A small image denoising model, trained from scratch.
Model: 5.22M parameters, 32-pixel images, arch unet, activation relu, widths [64, 64, 128, 256].
Data: trained on small renderings of single solids in any pose, 197500 training examples, 13.2 epochs.
Rows from block 3 of a small image denoising model, named by matrix and row number. Rows with one number belong to one channel. Each number is 500 + 25 x the weight over its row's rms, rounded and kept within 0 to 999. All counts start at 0. Numbers have three digits each.
After each channel's rows are labels from the 100 images, of 14848, where the channel reaches its highest value: "colour at peak" is the nearest of a few named colours to the mean colour under the peak. Only what is clearly more common there than usual is listed. The data: small renderings of single solids in any pose. In brackets: how many of the 100.
# convs0: first 3x3 conv (model.enc.1.1.convs.0.weight, 64x64x3x3, each kernel summed), inputs 0-63
# convs1: second 3x3 conv (model.enc.1.1.convs.1.weight, 64x64x3x3, transposed, each kernel summed), outputs 0-63

convs0.61:522466487493479518477472489490529498484490471486447485475489451487472505504482494490512486467502497526482558490452505504499491519487481469477500521491554499509460555483568497517497466477488492
convs1.61:494511544500468460482555455496562501497478452511517491537527509491453472500539490505516491505520458508492546495457494501517527522508454531497503502479496493524478499522513528466496516501497499
colour at peak: black (43)

convs0.30:503523492474501511508521540540537493513503512516546498500490509491485513477520519569529510517459579517540477488497497475523536464469516521494500460489503516513519520531497496473480455497508503
convs1.30:492489495523495539493471452494541524509492500510473495548485469505500471515508504490433483536497447496457489489550499526493468531476479481495503513500500524479522451531514505538514539484491511
colour at peak: white (25)

convs0.32:494450471522504543455480479505497476519554503479532505490497522477511550495486493478522495510483484511556555518510486536489507516480499506490449486447509473518500511497514532517522518511457508
convs1.32:500517486492514485501501514502511558490473460467435508481516478515479450513517499440513467528528529497524505505506551503497514522475494498500515485537501486487472475489448454487508473476515523
colour at peak: black (60)

convs0.22:506524506532518480498570549497506546499512535508546507522520501511522507477494488472523535498476509489544509509525513499514525486471514477503470495540442507504491542508473470513554495496472499
convs1.22:508515480512511493496500444479488503479521460507492505424507501494480519478496478505534452483527510495499539477492513506498502523491505476471511479467521470505499501528408517478489508535462498
colour at peak: grey (57)

convs0.7:515524494495474508481459501510521515541509498485504503502474494484524457511510538539508476517483510466497506463472512432487477455499488476458503454475522487432504486495511530486488543497488528
convs1.7:489499500542521508523460506477536476497540508482508491510507503443493451546504499472482519495514487519519495486515478532510498503486512497498467470473501537485503495454561525491473440534463516
colour at peak: brown (58)

convs0.26:531511478498466516491437483492520488468492487461494542517518472511535498482484444465439526497472502462500482497511496504507478493460499483492470476532498455473502492473485476495523492493545473
convs1.26:499497486488515509502495529491459503547523496486461470476497475514462520478534525497445493524506496529511519502464516476499548580488537486497506474487501562485488488522493530516470511489512503
colour at peak: green (25)

convs0.2:517481522512457523517487475487464530485533501493477467446492472490503482492531512476520500490521502497454563472509497473472474491502500485517493555449485483509497491446477526483485520474531505
convs1.2:500482504462482451505487536506520483522473495470569505533508485489459504514482495502514500509519487477505448507504515505506443492489464495492505528510560471495497445508548490494534472495521500
colour at peak: pink (25)

convs0.37:507536524522495493487506485507460560505500517433466492484481471512498447490509514492496506461481535504572528500488532504482512496486507500494530452526476502502467475504493528487480469502526522
convs1.37:483514512538523503512479553487536512466511478555526478500500526483504542519494477519476488493521503506493505512475520504475492509506525514497538522589528445500498500508484507491528536526470480
colour at peak: white (58)

convs0.49:530502510507507519502503504479504500505478502492490531499430503449507500474409548507508499494542516466509504453484514497515499498529487515574498501491522528510499497497510494506503504500502447
convs1.49:513496493480491517519466526467499497537499504491511555514530522477488494534460584515486495513522503526499502539502506501547492518504507494581499517510438524502501509480494508512517498513484485
colour at peak: blue (29)

convs0.8:497454517484476465490472497528481461522488497448537501486511527500461508492498518520548489494488453520467499488476464475491488516481494483498466515514542517565474500502524527454524523521512512
convs1.8:515513510494524512486517507508568483478492510552533512519512509492530504474518518493527481542504469494499564497486468518492470493550501515501496515507527474543504499468510516468518574501475504
colour at peak: white (45)

convs0.40:512491491508494499475526491516496493534407486497502496495473504518497503484579578479499480489481515489486503490515484500548493519513473476494506514511520438480482518510511499490506514485497470
convs1.40:497497527485502506522514498504523502484540484503509498461535522491517500490400461475517509515470486513506487514469513490444478468461491443514502481500512570507517500511510490493493494497509514
colour at peak: red (26)

convs0.27:456505500500502503503500505554486491397521514503501435486480504512495497551519480506500491496529499482502491533490498490516507499499499410495502499495470508505504493495515508499511496511497451
convs1.27:534503492486506524522475518543492501544500496490500564524570519519518500542469532517498474510521503510503503565500500499520509511476495427488492508514439506505504520494493518512522501513500498
colour at peak: red (26)

convs0.15:485486498522510559481499541485480483478481487456502482469479434496512529490496465511476477454474479495482508506480529484466478483491490517513509546503466511535487447495498480550521484488524491
convs1.15:501527511514480444484520509491531498508502488485516504520502529519499510535499501479527462532523523481505432481547471515498460554490506480516478467495498478488482556518520472486465516508545517
colour at peak: black (45)

convs0.56:500474499487479484485486480499494538510510512489569482542481471491485464506477493478471550494505475516489533491483488503489517422487476489498530497471536475506518469496475506533539452498530502
convs1.56:506508524483522520469484559469510470444515497515470501475516465503449486471500477518515515517519491490529460540497533528518479527507517497493484507478504477506486511504495508477517554467563477
colour at peak: brown (54)

convs0.16:481503495519512518503473502495487501511451502492496450513538495569500498468553436515506502493467506474503509491501517506468499498541463534432505510502538490505500513500502499508499485499495561
convs1.16:526497477457507531517453519492508508571492491497507521513558512572500509551493523519519517505458500521515495538517504511525483512512488509490495521509458503519502516507505530521522510496479553
colour at peak: purple (28); green (28)